python train.py --tokenizer="word" --encoder_qk_norm=true --encoder_width=128 --text_encoder_num_experts=16 --shampoo_beta=0.95 --precondition_frequency=10 --adamw_lr_other_params=0.0011 --final_lr_fraction=0 --warmup_steps=960
Rows from block 4 of the audio encoder of a small contrastive audio-text model, named by matrix and row number. Rows with one number within an expert belong to one neuron, the router's apart. Each number is 200 + 40 x the weight over its row's rms, rounded and kept within 0 to 999. All counts start at 0. After the name is the row's rms in percent of the matrix's.
Before each expert's rows are labels from the 100 clips, of 14976, where the router gives the expert most weight on average: "strongest on" is what is common among them. Only what is clearly more common there than usual is listed. The data: struck, bounced, scraped and rolled objects made by modal synthesis.
# router: router (encoder.blocks.4.mlp.router.weight, 16x128, trained with AdamW), inputs 0-63
# up: expert up (encoder.blocks.4.mlp.up, 16x64x128), inputs 0-63
# down: expert down (encoder.blocks.4.mlp.down, 16x128x64, transposed), outputs 0-63

# expert 2
strongest on: hard striker; bouncing
router.2,100,284,229,212,224,220,204,290,198,221,222,255,153,168,148,196,222,189,257,158,206,115,232,165,177,233,228,153,119,220,182,170,148,208,190,284,222,123,222,180,241,194,207,189,219,221,190,189,161,192,191,171,213,277,232,239,194,272,185,152,262,189,152,188,180
up.0,099,199,169,184,202,137,228,246,188,234,219,135,174,164,186,209,217,276,165,268,249,185,280,258,150,222,122,236,157,202,180,231,175,240,110,182,191,209,181,183,230,222,139,162,191,203,152,263,165,114,173,218,199,127,174,161,180,174,210,170,227,176,220,243,364
down.0,114,173,183,211,194,192,207,202,197,225,184,223,222,159,210,248,215,233,154,169,195,150,220,217,157,195,224,170,177,142,257,252,221,238,153,210,194,154,213,147,131,163,230,188,219,178,204,202,208,189,224,207,206,217,295,189,250,246,205,123,155,161,189,167,187
up.1,093,248,170,247,176,258,265,157,233,188,180,272,249,241,181,181,175,169,207,177,171,183,185,135,215,176,188,169,181,216,173,228,229,183,222,292,236,143,191,188,140,211,255,195,164,239,130,206,205,244,222,259,210,240,222,224,92,173,277,239,248,216,222,190,122
down.1,092,229,175,177,330,202,213,289,235,169,251,188,242,183,245,224,202,201,193,243,119,157,244,203,165,236,229,191,229,178,190,182,175,230,250,127,245,303,236,249,233,200,188,261,223,167,212,184,200,212,150,144,206,293,186,183,160,167,212,214,225,221,252,162,234

# expert 13
strongest on: clipping; text has "clipped"; reverberation; pink noise
router.13,096,214,164,207,251,284,229,213,138,170,174,244,173,174,201,254,160,246,204,157,199,145,251,214,231,201,201,260,190,201,177,175,220,237,209,195,228,207,160,168,152,180,151,266,253,124,179,158,171,229,235,253,193,190,144,211,203,127,205,138,174,159,188,238,201
up.0,105,228,224,195,157,219,240,232,186,212,125,199,132,206,146,182,177,194,224,212,234,173,188,233,198,203,193,253,261,226,196,244,152,220,239,217,129,220,224,171,257,203,222,197,198,282,252,197,189,233,222,190,218,187,207,263,184,264,175,207,207,180,175,277,159
down.0,096,235,201,293,225,219,211,207,229,238,194,202,251,176,193,168,132,199,219,181,168,149,206,146,190,163,165,143,185,239,255,147,188,243,241,242,208,166,226,213,252,249,267,201,217,190,119,174,175,154,239,170,217,219,130,165,229,159,222,207,270,229,226,211,238
up.1,103,256,212,239,232,160,201,213,237,229,208,238,190,243,218,244,226,196,230,159,165,240,209,163,253,245,210,150,139,166,156,251,214,155,144,177,213,263,180,161,229,243,224,201,214,186,206,176,198,125,218,210,249,323,185,172,174,192,204,185,140,238,193,212,206
down.1,103,121,128,190,237,236,210,240,221,187,171,225,233,199,216,165,249,154,146,194,140,205,129,211,159,182,183,260,189,228,281,167,167,219,190,204,195,153,130,212,187,252,241,196,184,248,188,258,241,295,175,184,217,194,211,211,218,222,197,180,241,212,220,134,204

# expert 15
strongest on: striker: hard; rubber-like damping; membrane
router.15,094,157,180,163,248,260,246,252,121,203,164,167,195,140,211,209,255,226,165,208,171,156,173,191,265,215,178,249,178,163,206,185,137,242,190,204,120,251,169,194,183,157,225,231,227,156,145,175,176,230,199,222,249,225,152,225,196,227,200,169,169,115,173,240,238
up.0,087,266,226,240,289,185,255,179,210,226,177,191,216,221,264,197,166,124,181,255,155,183,262,152,244,182,185,263,206,91,184,245,217,173,177,159,160,192,150,248,201,222,219,187,194,246,230,99,281,171,147,204,230,159,214,181,171,228,161,243,171,156,174,233,198
down.0,100,170,169,204,215,215,199,169,226,278,209,193,174,271,229,268,219,212,181,224,206,191,218,221,201,192,182,111,232,217,201,256,199,230,224,184,234,167,231,172,168,204,203,209,165,274,239,243,154,233,250,245,175,161,137,243,147,180,180,213,199,283,199,177,249
up.1,105,133,152,143,200,177,172,288,220,235,213,176,217,259,241,149,180,255,142,216,131,137,207,152,153,221,191,234,275,176,210,172,218,257,248,185,191,238,177,199,242,217,149,246,193,195,220,160,206,178,160,199,232,193,232,192,216,274,194,184,197,227,189,148,166
down.1,099,191,194,226,104,209,155,205,216,210,217,224,155,199,252,128,130,163,205,264,164,137,182,188,182,171,183,189,144,137,217,157,263,151,212,88,144,153,189,195,234,172,176,182,188,159,195,183,191,149,120,169,177,238,182,250,162,239,227,222,161,184,213,144,211

# expert 6
strongest on: large; steel-like damping; shape: closed tube
router.6,104,176,169,275,162,167,173,179,195,195,214,163,157,238,232,247,163,255,180,136,210,231,233,233,167,263,237,204,205,264,222,205,253,156,186,187,167,268,167,142,204,220,125,238,229,185,202,119,250,155,185,245,246,217,201,235,218,131,151,212,142,177,243,224,178
up.0,104,242,179,317,200,156,157,162,195,215,217,138,237,236,197,163,215,231,206,134,209,177,227,192,240,195,209,229,252,247,239,172,206,206,196,193,152,162,301,238,205,213,185,283,151,159,167,157,82,246,232,132,235,199,190,132,164,158,224,225,203,248,196,260,287
down.0,101,215,217,134,194,220,129,153,181,168,201,181,135,213,248,225,223,210,269,199,235,186,185,215,164,257,159,217,182,244,239,214,185,161,236,287,184,278,168,228,295,148,199,129,245,235,166,214,212,214,160,184,250,189,205,293,191,242,140,231,284,179,141,137,217
up.1,091,186,208,142,197,191,218,239,237,177,206,157,170,236,120,238,218,153,167,305,163,289,196,177,234,227,184,204,150,146,255,217,230,165,234,222,253,174,200,173,236,214,212,199,81,196,162,132,173,205,177,159,198,125,195,198,194,197,170,219,212,286,212,181,222
down.1,093,153,218,164,188,205,192,201,227,184,268,278,266,218,232,170,271,164,260,176,165,239,167,272,194,225,173,193,262,227,158,192,96,208,180,208,195,140,152,252,182,191,178,154,246,251,224,161,182,214,201,261,233,174,199,200,229,182,189,129,217,207,206,224,242

# expert 3
strongest on: small; steel-like damping; text has "plate"
router.3,113,148,268,127,153,153,201,251,170,169,215,166,237,220,241,210,158,173,251,284,209,194,161,205,163,141,145,250,182,184,142,148,253,134,187,210,179,177,205,186,267,112,150,152,138,272,261,250,188,194,158,153,166,138,220,171,291,176,190,215,241,194,239,163,266
up.0,121,242,203,277,205,155,203,220,216,223,233,206,214,246,292,173,219,195,197,248,243,193,172,200,184,221,346,243,177,210,215,154,171,173,216,160,213,159,233,180,169,161,194,194,157,134,144,188,201,166,209,145,172,246,215,239,255,261,253,208,214,203,205,221,214
down.0,114,269,167,262,169,254,193,223,172,136,253,225,196,160,251,217,155,249,156,137,210,135,243,221,251,174,163,209,243,212,167,182,185,150,193,279,223,156,208,207,181,209,232,210,148,192,249,194,180,147,204,220,171,229,236,172,213,202,207,208,172,252,180,191,161
up.1,093,198,211,216,224,199,197,269,175,222,141,116,188,298,214,232,219,253,226,130,251,292,202,200,223,212,187,214,179,181,276,208,179,278,184,149,215,154,146,151,187,130,222,231,159,240,210,144,242,259,223,178,237,202,187,204,247,246,252,171,213,180,125,245,221
down.1,097,188,172,141,156,136,264,249,122,242,175,250,146,131,200,117,195,181,156,209,219,158,189,216,186,221,242,197,222,203,152,226,246,116,179,253,184,213,158,143,150,227,165,140,208,184,217,203,207,229,185,233,207,176,227,200,182,196,193,181,250,147,136,207,197

# expert 9
strongest on: one hit; mains hum
router.9,091,109,148,247,207,165,207,240,248,237,241,137,168,235,140,189,159,226,214,123,249,258,173,178,171,257,183,259,159,153,168,247,217,185,212,254,185,157,243,209,183,258,106,180,218,229,217,211,241,213,226,167,222,163,135,132,199,162,187,153,171,175,236,237,203
up.0,111,209,229,162,155,201,192,134,238,220,151,221,153,203,262,182,128,205,277,189,244,320,160,263,178,172,248,223,224,202,258,253,230,187,181,159,160,232,189,172,166,236,159,157,170,183,188,180,218,141,182,181,235,248,165,230,159,204,149,134,192,229,179,182,270
down.0,115,172,128,197,224,199,208,204,235,164,236,143,155,227,268,122,162,132,230,254,201,229,177,198,195,180,178,178,194,243,273,213,229,153,226,197,183,219,192,166,211,227,208,193,249,197,268,178,228,275,138,186,90,158,141,284,297,205,227,255,157,220,192,236,174
up.1,096,256,162,167,230,203,202,197,227,189,223,243,237,147,195,202,235,198,167,285,185,109,151,204,178,213,165,202,188,151,260,243,194,201,163,180,242,212,149,201,203,225,214,156,251,189,143,250,216,246,145,181,193,177,214,173,181,170,121,160,273,190,249,141,277
down.1,102,205,164,256,249,169,230,223,237,166,169,181,245,198,173,177,249,239,101,151,135,156,189,214,184,190,233,189,123,192,200,208,208,237,190,181,187,231,156,237,261,198,266,194,214,201,234,196,250,180,154,196,184,166,190,204,212,175,270,211,140,189,123,279,183

# expert 14
strongest on: large; membrane; one hit
router.14,097,150,168,242,211,215,214,235,208,195,225,137,168,213,154,193,199,244,188,159,218,217,161,249,232,234,127,245,173,132,256,186,255,126,209,219,239,205,153,215,214,191,231,228,264,113,244,276,166,232,143,176,217,158,171,154,201,186,138,165,137,198,174,233,222
up.0,114,189,207,229,140,203,188,218,149,194,168,245,239,163,266,212,191,193,178,239,189,137,235,218,180,291,166,267,221,189,221,192,161,176,145,201,206,261,234,335,168,223,185,179,149,261,197,275,202,166,221,207,227,240,227,247,197,186,234,156,206,197,239,169,138
down.0,117,200,148,237,178,188,197,255,170,176,214,267,225,194,260,207,196,218,159,182,215,166,239,268,188,129,162,201,234,192,216,142,210,243,149,157,204,201,224,178,228,227,159,227,176,198,165,215,241,145,176,210,206,232,177,243,200,187,189,181,190,282,158,160,234
up.1,084,211,248,231,204,200,205,74,180,246,203,183,246,162,201,195,187,189,182,214,191,240,206,91,288,243,257,176,242,206,188,199,198,214,119,272,181,137,279,124,203,179,240,200,206,216,218,195,211,203,137,154,173,229,153,221,195,213,215,217,178,167,195,176,123
down.1,092,209,252,182,185,155,278,254,240,203,277,267,221,200,299,183,259,277,237,180,222,198,212,179,217,159,230,110,275,228,169,204,168,214,207,189,217,164,246,250,244,192,190,241,174,160,236,154,264,259,236,205,162,222,244,219,164,209,254,196,138,166,202,276,162

# expert 7
strongest on: striker: soft; reverberation; text has "room"; text has "reverberant"
router.7,111,237,175,250,99,169,138,189,223,248,195,241,262,207,160,131,153,174,171,227,202,163,156,262,208,156,233,184,190,220,224,239,246,180,201,142,190,189,167,160,192,235,226,146,200,187,209,195,232,147,177,179,125,248,201,273,173,239,235,292,164,167,204,190,218
up.0,091,256,242,218,216,251,158,198,140,202,293,169,235,269,179,251,204,163,212,126,174,291,147,106,253,262,166,180,213,144,146,216,202,214,156,172,225,253,105,227,201,221,138,206,222,247,168,205,174,188,169,191,149,200,150,185,173,199,231,259,223,199,174,206,230
down.0,097,154,134,190,181,169,226,213,192,187,137,220,164,175,176,241,166,190,265,263,173,233,188,167,133,183,277,206,202,282,208,172,186,172,225,237,173,216,175,191,238,234,194,274,152,296,201,192,260,220,315,224,158,215,253,186,241,218,270,245,201,198,206,207,200
up.1,101,254,208,259,223,224,208,222,257,174,239,157,249,197,224,255,186,140,174,242,198,153,222,139,186,235,278,206,280,239,279,246,157,164,187,207,136,256,193,147,179,218,203,241,173,162,212,219,219,245,210,174,218,283,191,324,154,204,223,213,292,217,185,226,244
down.1,104,219,160,208,198,192,289,193,160,204,164,247,187,162,279,117,230,225,205,185,210,209,106,237,200,162,162,233,74,159,147,113,181,209,218,241,272,153,211,273,239,217,264,193,211,142,161,183,199,208,218,253,199,242,255,194,250,209,202,177,215,166,185,186,135